{"model": "self-supervised audio encoder (BEST-RQ)", "dataset": "short made-up English sentences, spoken by a formant synthesiser in many voices", "train_examples": 26041, "n_mels": 80, "input": "log_mel", "win_length": 400, "activation": "relu", "expansion": 4, "optimizer": "adamw", "beta2": 0.999, "epochs": 38.8, "warmup_steps": 230, "weight_decay": 0.5}
Rows from block 2 of a small self-supervised audio encoder (BEST-RQ), named by matrix and row number. Rows with one number belong to one channel. Each number is 50 + 10 x the weight over its row's rms, rounded and kept within 0 to 99. All counts start at 0.
After each channel's rows are labels from the 100 clips, of 14976, where the channel reaches its highest value: "strongest on" is what is common among them; "peak on" is the class under the peak. Only what is clearly more common there than usual is listed. The data: short made-up English sentences, spoken by a formant synthesiser in many voices. In brackets: how many of the 100, against the usual share in percent.
# convs0: expand pointwise conv (model.blocks.2.convs.0.weight, 768x192x1), inputs 0-63
# convs1: depthwise width-5 conv (model.blocks.2.convs.1.weight, 768x1x5), a 5 kernel
# convs2: project pointwise conv (model.blocks.2.convs.2.weight, 192x768x1, transposed), outputs 0-63

convs0.377:57 46 55 44 56 77 55 47 54 43 57 48 34 60 38 47 66 38 51 61 57 64 37 74 55 48 44 63 40 60 68 59 64 51 63 56 59 49 45 52 29 71 47 41 37 58 68 48 50 35 51 48 46 51 57 37 58 39 70 61 58 28 40 51
convs1.377:47 63 50 68 51
convs2.377:66 30 55 46 71 34 56 49 59 56 33 58 60 55 44 50 51 54 42 55 36 47 45 55 64 62 36 46 46 46 50 60 56 57 51 41 63 65 49 41 61 42 49 62 45 43 51 58 47 55 59 47 38 52 52 56 58 36 48 42 62 56 57 34
strongest on: clipping (71 vs 8); pink noise (46 vs 9.9)
peak on: silence (91 vs 50.1)

convs0.230:51 30 40 58 34 51 63 50 36 42 64 38 50 53 57 38 55 62 53 52 47 65 61 46 67 40 45 53 60 48 36 70 56 30 46 45 26 43 53 53 42 40 51 43 55 54 66 68 59 53 43 59 48 45 52 44 50 54 41 45 57 61 36 49
convs1.230:63 51 32 53 49
convs2.230:47 34 43 55 63 65 53 66 50 48 46 60 50 45 39 71 60 63 46 75 62 50 45 44 39 58 44 56 55 61 66 69 56 43 43 38 51 39 64 51 63 48 53 41 49 67 53 43 43 32 47 66 48 60 60 48 41 53 43 45 44 46 55 27
strongest on: /s/ (85 vs 51.9)
peak on: /s/ (70 vs 2.3)

convs0.546:54 40 71 51 20 47 33 36 54 49 65 41 59 50 55 41 52 35 49 61 55 46 36 55 48 47 41 41 53 41 29 44 53 44 57 64 47 51 65 46 39 59 39 53 45 63 63 44 42 70 45 41 52 58 42 58 57 51 58 44 49 30 40 45
convs1.546:62 56 67 57 49
convs2.546:44 53 54 42 60 64 56 45 43 46 44 51 47 58 72 59 56 52 47 24 27 46 59 42 66 46 56 40 54 51 59 41 45 44 53 45 46 47 57 68 44 50 51 58 64 48 42 35 65 45 47 53 49 47 44 48 54 48 50 61 35 55 50 63
strongest on: /æ/ (81 vs 35.5); voice: low voice (73 vs 24.8)
peak on: /æ/ (70 vs 2)

convs0.5:54 53 61 37 34 32 47 53 41 59 58 66 45 51 41 39 52 72 32 29 41 42 44 49 41 46 66 51 44 31 54 49 36 44 49 43 59 32 57 39 47 46 46 54 60 45 51 61 51 48 50 53 32 60 47 48 52 29 58 50 58 65 48 57
convs1.5:36 46 44 57 64
convs2.5:62 48 60 64 39 62 49 62 56 40 42 49 44 49 50 64 73 28 50 45 54 49 63 48 33 45 39 18 64 67 56 49 38 34 46 57 56 49 70 68 47 44 35 48 56 66 45 29 41 48 50 52 50 46 54 52 52 46 49 43 31 39 48 35
strongest on: mains hum (31 vs 10.5)
peak on: /s/ (31 vs 2.3); /ɪ/ (26 vs 2.7)

convs0.705:56 53 35 43 36 56 40 57 51 42 57 65 50 63 48 54 55 64 59 35 46 40 32 40 47 60 50 58 65 44 52 60 61 39 50 27 62 48 62 31 49 44 41 50 46 45 46 56 54 60 59 53 42 45 58 45 51 60 37 57 54 72 59 43
convs1.705:31 46 52 47 39
convs2.705:58 54 57 54 54 48 40 54 56 62 60 65 54 60 26 36 42 49 45 39 42 30 43 44 45 51 37 63 49 38 37 51 55 60 52 50 59 63 44 49 45 44 30 59 38 55 55 44 44 60 66 51 52 54 38 52 65 56 67 46 51 44 59 67
strongest on: mains hum (74 vs 10.5); muffled (low-pass) (44 vs 12.3)
peak on: silence (77 vs 50.1)

convs0.487:38 45 49 46 41 53 49 49 47 50 30 57 47 54 29 48 37 68 53 37 63 47 36 34 55 66 55 51 47 61 48 58 62 51 58 52 42 33 43 42 57 54 62 58 49 51 62 47 49 58 50 44 30 26 60 57 54 39 39 55 54 45 45 60
convs1.487:43 44 37 53 65
convs2.487:36 54 59 55 40 50 57 24 51 36 52 45 62 58 54 54 63 52 52 51 68 51 54 42 42 53 72 27 62 54 46 45 66 38 48 47 57 53 41 40 48 53 72 56 59 54 51 51 42 50 52 22 50 27 53 51 58 48 32 51 46 38 61 64
strongest on: /k/ (98 vs 39.9); mains hum (36 vs 10.5)
peak on: /k/ (93 vs 1.8)

convs0.694:45 49 42 40 25 57 32 46 42 42 55 45 51 50 40 39 40 66 58 22 43 66 45 61 51 60 55 55 41 49 48 56 52 51 52 49 55 43 50 20 50 58 56 50 41 49 54 43 45 46 41 59 45 45 54 53 51 49 31 50 64 51 43 50
convs1.694:37 43 54 41 37
convs2.694:51 53 49 54 51 52 31 39 61 58 54 45 56 46 41 38 44 53 53 54 39 47 49 60 35 45 54 44 47 37 34 52 55 66 55 36 59 52 48 34 61 45 46 58 41 48 57 45 46 43 56 81 58 58 54 53 51 51 62 43 68 46 48 45
strongest on: /tʃ/ (43 vs 14.3)
peak on: /p/ (39 vs 1)

convs0.371:35 57 09 43 57 58 62 50 45 51 62 45 49 34 56 38 36 55 38 59 42 62 55 52 50 53 56 57 38 22 48 44 41 56 54 53 52 36 48 44 39 57 66 46 56 50 55 45 55 49 52 58 47 53 63 42 44 62 60 62 55 47 36 57
convs1.371:54 50 50 49 28
convs2.371:60 37 65 45 43 64 47 66 51 40 40 67 44 43 41 46 48 41 46 63 37 62 57 37 54 57 60 44 59 46 45 58 36 45 45 45 43 44 42 42 43 52 62 51 46 62 41 44 48 62 39 46 52 40 47 47 52 50 40 53 59 50 58 48
strongest on: /k/ (72 vs 39.9)
peak on: /k/ (45 vs 1.8)

convs0.631:55 64 58 60 64 22 48 48 60 75 53 49 54 41 46 38 49 48 42 35 56 60 59 67 58 36 31 43 35 41 60 42 45 63 46 57 67 53 55 62 45 36 50 41 52 43 51 61 42 47 49 43 48 59 42 50 63 46 64 34 55 39 41 59
convs1.631:36 50 46 62 38
convs2.631:43 69 51 48 42 49 50 38 43 50 57 43 36 50 60 60 66 45 59 24 70 44 47 53 37 59 74 48 58 62 67 45 47 32 54 53 50 42 43 45 47 60 42 51 55 47 41 55 62 49 49 25 40 52 55 51 51 48 57 64 46 70 54 45
strongest on: mains hum (39 vs 10.5); clipping (38 vs 8)
peak on: /t/ (26 vs 3.3)

convs0.28:54 48 53 43 45 42 43 56 55 42 53 47 48 49 77 42 44 37 64 67 67 63 51 57 40 43 47 52 42 53 51 32 32 50 49 60 36 47 63 59 52 54 56 51 49 53 50 46 66 49 36 36 60 60 43 52 53 59 73 64 37 39 50 49
convs1.28:50 63 64 62 49
convs2.28:56 50 61 49 63 36 53 55 67 56 47 61 63 63 62 54 58 49 61 44 59 40 28 58 48 61 55 36 47 63 47 50 67 49 63 45 60 58 60 49 69 55 60 53 38 52 59 49 67 46 62 44 40 63 49 54 47 54 52 53 55 54 61 47
strongest on: clipping (53 vs 8)
peak on: silence (100 vs 50.1)

convs0.135:51 60 60 53 48 41 53 52 42 43 60 46 48 28 64 50 45 50 63 57 54 66 47 66 46 53 60 36 40 60 53 41 37 56 50 57 37 30 52 74 40 59 58 58 62 59 48 51 67 41 37 43 54 70 41 46 50 52 62 51 43 32 45 53
convs1.135:60 58 53 64 61
convs2.135:52 45 49 52 65 36 51 54 66 67 46 63 59 50 76 48 47 41 47 47 49 35 25 54 41 53 50 42 39 46 44 45 55 57 67 46 62 48 48 49 53 45 47 61 52 47 56 37 51 48 54 47 45 71 39 52 44 39 48 28 59 54 44 39
strongest on: clipping (64 vs 8); pink noise (59 vs 9.9)
peak on: silence (100 vs 50.1)

convs0.565:53 55 49 51 53 40 62 73 48 63 43 63 48 39 60 47 44 59 56 43 50 59 71 43 49 49 54 36 48 65 77 48 42 46 51 43 45 57 49 59 54 38 63 54 53 58 49 62 53 55 58 49 54 50 47 53 51 47 54 49 46 67 55 66
convs1.565:35 36 44 50 56
convs2.565:54 48 58 35 43 50 58 39 56 40 50 50 50 50 56 62 74 54 46 45 52 46 50 52 39 51 64 39 61 71 59 50 53 39 45 40 56 40 42 62 52 51 47 64 74 48 40 49 43 46 47 56 43 57 68 58 58 53 53 54 33 56 62 53
strongest on: mains hum (52 vs 10.5)
peak on: /t/ (42 vs 3.3)

convs0.316:65 49 42 46 42 59 53 47 59 57 66 51 54 49 45 48 50 54 62 31 43 60 47 45 38 52 43 57 61 48 50 58 56 41 39 54 60 65 57 41 42 55 48 45 47 64 67 41 49 39 39 70 48 61 45 52 55 55 44 46 56 59 53 60
convs1.316:47 42 53 70 55
convs2.316:48 49 63 55 46 44 52 49 45 44 54 30 53 54 75 61 51 32 42 69 57 46 59 55 49 48 66 30 56 51 52 48 49 44 50 40 45 52 68 61 60 53 42 40 57 45 44 50 47 52 65 60 58 43 51 38 53 66 62 58 40 33 61 62
strongest on: /k/ (77 vs 39.9)
peak on: /k/ (56 vs 1.8)

convs0.232:64 57 63 46 59 41 79 61 45 32 54 70 60 51 73 38 65 51 58 47 37 53 60 58 43 40 54 60 54 58 61 48 50 53 43 47 50 53 50 55 42 57 42 64 59 57 44 45 53 43 42 39 58 52 39 51 51 37 57 57 28 48 60 54
convs1.232:42 62 61 51 37
convs2.232:44 43 43 69 49 49 55 46 54 53 56 49 61 37 63 55 60 52 42 70 45 58 59 38 55 56 55 34 75 42 52 50 44 51 62 40 51 38 53 52 53 40 48 35 62 52 37 51 51 46 43 68 55 45 43 47 38 55 30 26 59 45 50 41
strongest on: /tʃ/ (93 vs 14.3)
peak on: /tʃ/ (81 vs 0.6)

convs0.563:69 43 47 50 38 44 57 54 48 47 50 57 50 64 38 49 62 58 53 56 55 56 47 44 51 64 38 56 37 54 57 46 50 48 45 50 53 49 44 52 39 59 38 48 44 48 65 51 62 58 40 49 46 53 29 68 79 57 66 67 35 34 50 51
convs1.563:38 48 49 32 55
convs2.563:62 42 59 57 56 57 57 74 63 46 50 68 52 47 45 52 48 57 54 60 39 62 59 52 61 44 23 78 56 45 52 61 47 64 41 63 51 51 50 51 63 45 59 40 55 61 53 40 47 42 45 58 62 49 46 54 55 57 19 46 56 37 37 45
strongest on: /ɑ/ (52 vs 26); "that" (38 vs 13.6)
peak on: /t/ (66 vs 3.3)

convs0.349:60 38 43 33 53 44 63 47 36 51 56 69 48 63 39 42 52 56 47 35 35 48 53 48 54 56 51 54 34 45 41 57 53 42 40 51 46 71 42 64 31 38 60 67 65 47 52 51 59 38 47 52 38 41 26 54 62 40 53 43 44 49 46 60
convs1.349:57 47 41 38 35
convs2.349:45 51 45 61 60 34 65 41 44 56 40 54 56 48 22 49 52 74 35 52 48 42 56 17 59 51 38 60 46 43 38 47 50 51 43 58 48 54 14 56 54 44 56 57 62 50 51 67 54 59 56 40 47 55 34 63 53 44 37 34 67 58 41 46
strongest on: /tʃ/ (54 vs 14.3); /ʌ/ (46 vs 14.3); /dʒ/ (45 vs 12.4); mains hum (31 vs 10.5)
peak on: /ʌ/ (38 vs 0.6)

convs0.312:47 49 42 43 62 73 66 48 50 54 73 43 41 45 40 45 54 39 45 60 46 52 48 72 56 64 55 54 32 49 72 51 57 56 61 63 51 46 38 65 35 64 60 52 49 58 67 50 51 38 59 53 50 48 62 35 58 57 66 52 62 38 40 61
convs1.312:49 63 48 68 54
convs2.312:68 33 58 44 63 33 49 47 60 60 36 59 62 61 50 45 51 54 45 51 42 45 37 50 59 62 43 48 45 51 45 60 61 52 63 34 65 63 52 38 62 37 44 57 44 53 60 54 46 54 62 48 36 59 44 58 53 39 43 38 67 52 52 44
strongest on: clipping (67 vs 8); pink noise (57 vs 9.9)
peak on: silence (100 vs 50.1)

convs0.660:58 65 50 55 43 61 48 56 61 58 81 45 47 46 46 41 49 56 37 53 57 61 53 46 55 64 52 55 59 29 61 45 47 51 63 55 66 49 58 29 51 44 39 30 37 36 59 47 45 41 50 66 56 53 50 43 40 68 59 44 65 59 53 55
convs1.660:43 40 48 59 34
convs2.660:38 65 59 53 38 40 38 32 38 46 60 34 48 46 77 39 55 37 49 53 54 66 48 49 58 48 67 26 56 38 42 31 56 40 51 41 40 49 69 37 40 48 60 52 44 29 42 50 46 53 45 51 62 46 37 38 32 56 41 53 49 45 67 48
strongest on: /i/ (87 vs 54.1); "every" (35 vs 14.4)
peak on: /i/ (62 vs 2.8)

convs0.674:46 50 48 63 48 39 20 54 46 60 46 41 42 59 36 53 53 57 54 31 63 40 51 44 43 54 45 51 35 49 47 39 42 42 48 73 50 43 54 53 58 45 38 54 48 59 46 60 55 45 45 43 51 51 56 70 51 40 60 37 52 50 53 36
convs1.674:40 70 50 51 53
convs2.674:51 50 47 45 39 51 51 49 54 55 52 42 58 36 46 39 39 66 59 56 60 45 44 47 45 59 52 58 58 47 57 56 41 66 41 42 56 50 37 48 54 48 36 43 51 53 48 28 37 58 45 48 50 44 47 44 65 76 30 49 49 36 38 62
strongest on: /ɑ/ (89 vs 26); /j/ (55 vs 8.1); "beyond" (52 vs 2.8); "wants" (38 vs 1.8)
peak on: /n/ (96 vs 1.4)

convs0.279:58 62 60 58 45 56 58 35 43 52 58 61 50 47 50 48 48 45 51 60 61 50 44 54 44 53 45 34 47 52 47 55 51 48 59 66 52 52 54 78 35 54 56 76 45 50 59 52 57 54 55 41 44 55 39 29 58 43 59 52 59 45 38 51
convs1.279:50 57 70 51 44
convs2.279:70 48 63 64 48 36 57 32 52 52 46 57 59 62 46 56 57 46 46 44 49 41 33 38 50 53 34 41 52 55 46 58 74 47 55 47 69 61 51 50 42 38 41 65 54 47 60 54 44 54 74 48 34 52 33 47 66 52 44 39 60 45 59 51
strongest on: clipping (36 vs 8); rumble (32 vs 9.3); pink noise (32 vs 9.9)
peak on: silence (94 vs 50.1)

convs0.241:54 54 26 40 37 49 50 54 38 57 46 46 26 57 34 42 58 58 66 31 39 62 55 53 57 66 38 54 33 51 39 30 34 44 49 61 47 50 37 60 35 33 64 40 63 53 41 53 73 49 37 51 43 54 50 69 50 52 36 59 50 54 37 52
convs1.241:45 45 50 38 68
convs2.241:52 56 60 28 33 50 40 47 45 57 37 48 44 58 32 43 53 53 56 48 62 64 43 50 44 41 52 37 48 61 45 44 44 47 42 37 48 47 72 53 48 37 71 38 41 62 49 48 49 69 48 47 43 43 51 58 59 51 47 65 41 41 40 51
strongest on: /ɑ/ (62 vs 26); clipping (40 vs 8)
peak on: /ɑ/ (38 vs 1.6)

convs0.358:49 44 47 53 55 51 36 37 51 48 33 61 47 45 53 50 45 57 53 50 67 44 50 49 41 62 60 67 59 38 66 47 54 48 46 63 64 47 67 38 54 45 46 31 55 43 34 45 54 58 52 28 51 58 62 49 41 35 43 48 53 48 71 46
convs1.358:43 59 46 50 69
convs2.358:40 57 40 54 56 51 39 47 39 48 41 64 46 41 51 56 53 54 63 71 56 37 60 36 33 56 40 50 59 41 61 55 58 45 26 52 51 58 58 39 53 47 55 49 57 72 39 31 38 55 49 53 51 55 33 58 27 30 44 40 45 46 53 41
strongest on: clipping (49 vs 8); /tʃ/ (35 vs 14.3)
peak on: /æ/ (32 vs 2)

convs0.255:55 44 47 31 67 66 47 71 42 60 68 65 41 57 37 47 62 49 46 58 36 42 46 39 50 50 56 53 65 55 50 58 63 31 58 36 50 74 53 41 46 35 63 30 46 53 51 49 52 39 39 61 51 47 45 54 40 37 40 39 43 54 46 41
convs1.255:40 50 43 36 37
convs2.255:50 51 53 67 58 38 39 26 45 46 51 45 58 53 67 49 46 47 54 53 58 40 51 47 56 58 50 49 44 40 38 49 52 46 59 62 47 57 17 45 48 51 36 69 41 26 51 54 55 51 67 41 56 55 30 48 45 49 52 47 64 61 69 65
strongest on: /ɑ/ (53 vs 26); /g/ (38 vs 17.2); /ʌ/ (34 vs 14.3)
peak on: /ɑ/ (33 vs 1.6)

convs0.83:60 38 56 64 54 52 46 64 40 50 39 58 36 59 53 60 34 40 34 36 52 66 42 66 63 36 51 63 48 43 41 57 49 53 45 39 53 50 71 63 39 44 39 47 69 44 28 59 53 50 55 58 56 60 36 44 52 62 43 49 53 65 58 44
convs1.83:54 41 44 53 31
convs2.83:48 36 68 59 55 65 63 39 55 57 47 48 54 46 46 62 49 47 46 50 51 38 59 46 42 48 51 64 58 43 52 64 52 48 40 53 40 49 26 49 66 46 49 52 51 37 57 55 32 43 69 45 45 57 61 45 47 57 31 45 67 43 44 60
strongest on: /æ/ (62 vs 35.5); mains hum (36 vs 10.5); clipping (29 vs 8)
peak on: /t/ (77 vs 3.3)

convs0.168:38 55 45 41 50 58 53 62 42 48 41 51 43 50 52 53 45 64 36 39 57 37 51 43 60 54 54 72 54 50 64 33 40 57 48 45 47 38 49 61 54 50 46 43 52 47 28 60 60 74 61 33 51 59 53 53 55 57 46 67 55 68 52 54
convs1.168:43 66 54 38 45
convs2.168:40 49 47 47 41 62 54 34 48 43 73 28 45 47 65 65 47 28 55 59 63 48 60 46 54 53 56 56 66 61 52 42 57 26 44 59 49 58 42 45 52 56 49 41 52 41 48 49 41 44 57 36 56 46 49 39 41 62 31 46 55 50 54 50
strongest on: /æ/ (64 vs 35.5); "that" (43 vs 13.6)
peak on: /t/ (96 vs 3.3)

convs0.398:56 61 59 52 49 39 31 31 65 46 64 47 47 52 55 41 57 44 64 40 73 50 52 70 33 61 54 41 60 63 61 29 55 51 54 57 68 67 58 40 50 44 48 60 42 55 48 32 42 40 53 29 67 50 43 63 56 53 57 48 32 46 65 46
convs1.398:58 62 50 36 39
convs2.398:47 42 35 60 56 44 57 58 38 49 50 41 38 54 63 53 46 49 35 28 29 50 57 44 67 58 47 53 47 41 66 39 31 42 54 62 50 44 33 70 35 56 34 52 65 36 44 56 66 48 57 50 54 50 38 43 46 57 57 55 44 59 52 60
strongest on: /aʊ/ (86 vs 22.3); /ɝ/ (77 vs 48.9); "our" (54 vs 14); voice: child-like voice (54 vs 24.8)
peak on: /aʊ/ (84 vs 1.4)

convs0.387:29 58 47 64 39 40 65 47 33 54 58 39 44 44 61 37 39 55 42 38 58 59 59 55 63 49 49 40 47 44 53 36 30 47 64 60 27 32 47 53 50 51 56 51 42 41 53 72 55 49 50 46 73 53 51 42 41 63 47 65 52 50 42 52
convs1.387:44 33 53 37 52
convs2.387:43 57 45 49 52 48 36 32 39 43 62 47 35 49 35 57 70 47 47 58 51 47 53 52 58 57 50 32 59 32 60 39 31 43 68 56 45 39 48 60 38 52 33 53 52 53 46 50 69 60 37 59 57 40 63 57 35 54 59 54 40 64 54 39
strongest on: mains hum (38 vs 10.5)
peak on: /t/ (70 vs 3.3)

convs0.481:52 43 45 41 51 49 60 66 31 42 46 66 32 50 53 60 59 67 64 41 42 51 58 45 50 50 59 63 49 42 53 59 41 45 30 54 37 43 54 60 46 45 60 43 69 66 32 50 75 56 40 56 52 62 49 65 31 28 45 58 36 48 46 42
convs1.481:52 51 49 35 33
convs2.481:49 42 54 69 53 69 72 53 47 40 46 51 45 40 51 62 37 59 46 70 63 47 39 47 61 43 46 74 51 45 46 70 56 47 40 49 39 43 32 69 52 53 47 49 56 47 48 54 52 60 52 38 42 68 52 45 45 62 31 54 58 58 33 41
strongest on: /tʃ/ (63 vs 14.3)
peak on: /ɝ/ (30 vs 2.4)

convs0.239:53 29 52 44 43 58 72 62 41 48 52 53 53 58 54 58 46 44 56 56 42 54 46 39 56 38 45 57 54 56 49 81 54 38 40 45 41 69 40 73 51 59 47 39 62 63 59 52 60 58 38 53 37 57 45 49 51 44 50 48 33 57 36 54
convs1.239:60 57 49 37 37
convs2.239:45 39 48 62 55 52 56 42 46 44 43 52 50 58 53 69 57 32 45 57 73 52 56 39 45 53 53 42 59 52 63 42 48 35 45 52 39 45 81 50 49 46 32 44 62 46 58 57 47 38 49 48 49 57 32 43 52 42 55 48 33 48 64 46
strongest on: /tʃ/ (80 vs 14.3); /ɝ/ (77 vs 48.9); muffled (low-pass) (35 vs 12.3); "teacher" (31 vs 1.8)
peak on: /ɝ/ (49 vs 2.4)

convs0.297:52 58 31 46 52 43 50 43 62 49 60 51 42 46 59 59 55 33 67 71 45 44 57 64 51 27 33 37 52 59 47 54 55 48 49 35 53 83 43 54 48 55 57 58 51 54 44 60 41 45 41 41 52 45 38 58 50 48 48 33 50 60 33 38
convs1.297:51 46 42 66 63
convs2.297:46 54 67 48 55 63 64 32 45 51 38 47 46 49 57 55 35 55 50 30 51 52 44 46 41 37 56 58 44 55 54 61 55 58 42 36 47 36 60 52 51 54 47 59 64 26 46 53 47 38 44 47 30 58 59 32 44 39 47 65 49 58 59 49
strongest on: "where" (33 vs 12.6); clipping (28 vs 8)
peak on: /t/ (36 vs 3.3)

convs0.262:53 38 51 50 63 41 65 67 42 53 46 47 66 58 44 38 50 57 41 56 43 55 68 45 60 40 39 56 33 40 62 53 50 55 41 68 51 45 53 55 46 55 52 40 47 45 64 68 56 49 58 63 49 40 53 44 38 37 54 53 51 43 44 68
convs1.262:53 40 39 37 40
convs2.262:39 61 30 36 59 44 53 36 41 60 54 49 63 50 70 52 38 59 59 53 54 45 55 52 46 38 44 58 38 50 44 45 45 48 53 60 43 48 46 49 65 56 54 62 34 38 52 66 50 54 69 34 49 53 54 52 63 56 61 64 54 68 57 62
strongest on: mains hum (39 vs 10.5)
peak on: /k/ (29 vs 1.8)

convs0.559:56 52 65 36 37 51 54 33 60 49 61 48 57 50 55 33 53 37 49 63 52 60 47 65 49 49 42 51 41 47 45 38 56 54 56 61 59 47 53 54 39 69 49 66 38 45 51 39 51 54 43 46 57 52 50 53 65 56 65 58 43 37 54 58
convs1.559:35 47 44 46 65
convs2.559:50 40 42 59 52 58 51 81 42 55 43 66 41 48 24 49 43 59 40 52 64 44 50 48 74 50 45 73 36 44 52 56 54 60 42 53 42 56 40 57 48 44 57 42 53 37 44 62 43 58 60 36 47 48 63 47 52 64 46 47 57 46 26 53
strongest on: /ɑ/ (72 vs 26); "not" (35 vs 4.1)
peak on: /ɑ/ (30 vs 1.6)

convs0.645:52 40 48 64 37 46 56 50 51 51 36 49 53 45 53 44 25 55 60 29 56 57 46 51 49 43 37 52 32 46 47 50 36 76 49 49 42 50 44 59 44 54 45 59 38 53 59 53 40 68 49 37 40 44 54 55 67 62 60 66 56 41 29 52
convs1.645:40 62 61 43 41
convs2.645:35 61 44 51 49 62 55 52 54 54 50 32 52 52 63 51 21 45 45 48 69 46 49 33 58 62 61 51 50 55 57 38 52 47 53 55 48 50 33 46 43 52 53 38 54 23 41 48 46 61 56 20 52 36 54 29 38 59 29 66 48 50 57 69
strongest on: /k/ (95 vs 39.9)
peak on: /k/ (94 vs 1.8)

convs0.396:55 62 57 40 54 37 19 54 57 56 53 45 44 54 49 50 53 42 50 33 70 51 48 55 56 39 32 43 52 58 60 42 56 49 42 51 67 74 63 55 39 41 49 36 47 56 47 43 49 62 45 33 56 51 28 46 60 46 55 46 30 45 47 52
convs1.396:64 56 40 54 39
convs2.396:48 51 34 39 50 52 52 59 47 35 39 71 46 52 53 42 38 58 66 73 41 56 58 51 54 49 41 65 50 48 46 64 50 58 46 58 50 65 24 61 56 54 50 50 46 55 43 60 58 48 48 62 58 46 39 40 43 62 46 54 49 44 37 58
strongest on: /aʊ/ (95 vs 22.3); /ɝ/ (86 vs 48.9); "our" (67 vs 14)
peak on: /aʊ/ (95 vs 1.4)

convs0.438:40 71 40 59 50 41 58 33 59 41 78 48 53 32 62 33 36 50 69 56 60 66 58 60 36 53 51 43 47 55 53 24 42 60 48 61 50 45 50 53 41 65 46 70 60 49 49 43 55 36 42 40 68 56 39 42 49 70 63 57 36 44 43 59
convs1.438:51 62 68 52 47
convs2.438:62 42 51 58 58 23 52 40 66 54 45 53 66 53 78 58 44 41 50 46 63 37 27 54 42 54 54 35 45 60 47 37 59 61 63 49 59 55 68 59 37 48 47 62 69 45 55 40 56 56 54 35 45 55 28 44 55 51 46 40 48 48 50 43
strongest on: clipping (61 vs 8); pink noise (29 vs 9.9)
peak on: silence (99 vs 50.1)

convs0.723:38 58 40 48 46 49 40 42 49 54 41 41 33 45 52 38 37 40 56 38 60 53 52 65 52 42 47 37 40 43 45 28 26 62 67 56 34 39 50 74 42 48 59 49 44 53 41 62 67 69 40 41 53 45 73 55 34 62 67 64 45 52 35 45
convs1.723:50 31 40 45 47
convs2.723:50 57 45 47 54 54 51 45 48 46 68 55 45 43 58 44 48 40 50 53 34 52 57 52 60 38 61 38 59 47 42 46 38 43 71 59 41 49 36 66 40 62 47 43 50 62 44 57 72 46 38 60 57 46 60 50 50 48 61 41 58 61 37 49
strongest on: /k/ (81 vs 39.9)
peak on: /k/ (72 vs 1.8)

convs0.714:52 69 50 64 50 53 45 63 35 53 55 38 44 44 38 47 46 63 30 36 43 45 74 35 52 62 53 55 57 18 62 36 29 44 45 57 45 39 47 43 53 41 32 36 46 39 52 45 54 36 67 58 48 48 45 46 47 59 54 60 54 58 62 44
convs1.714:42 37 40 57 39
convs2.714:46 63 60 55 52 50 38 39 44 31 62 50 45 49 92 52 50 51 55 58 44 53 42 43 50 53 59 39 59 34 47 48 56 42 38 34 41 48 53 52 49 53 64 58 58 41 37 47 64 63 57 45 70 51 45 40 46 63 44 66 43 53 68 46
strongest on: /æ/ (63 vs 35.5); "that" (31 vs 13.6)
peak on: /æ/ (45 vs 2); /ɑ/ (25 vs 1.6)

convs0.171:56 53 46 37 16 53 41 59 55 55 48 47 41 45 45 63 49 65 53 41 43 41 55 47 51 47 51 38 57 41 48 47 30 55 51 43 41 68 57 48 57 30 62 36 45 40 45 53 48 52 44 61 54 58 49 54 48 45 30 56 54 61 35 29
convs1.171:46 43 38 49 67
convs2.171:56 60 56 44 38 52 34 51 46 45 49 55 38 53 62 49 62 56 59 33 46 48 40 50 27 53 58 27 53 72 57 51 47 30 42 44 52 44 84 60 43 46 43 53 51 62 51 41 53 49 47 49 42 51 55 52 50 40 59 65 30 57 60 46
strongest on: "where" (32 vs 12.6)
peak on: /z/ (32 vs 1)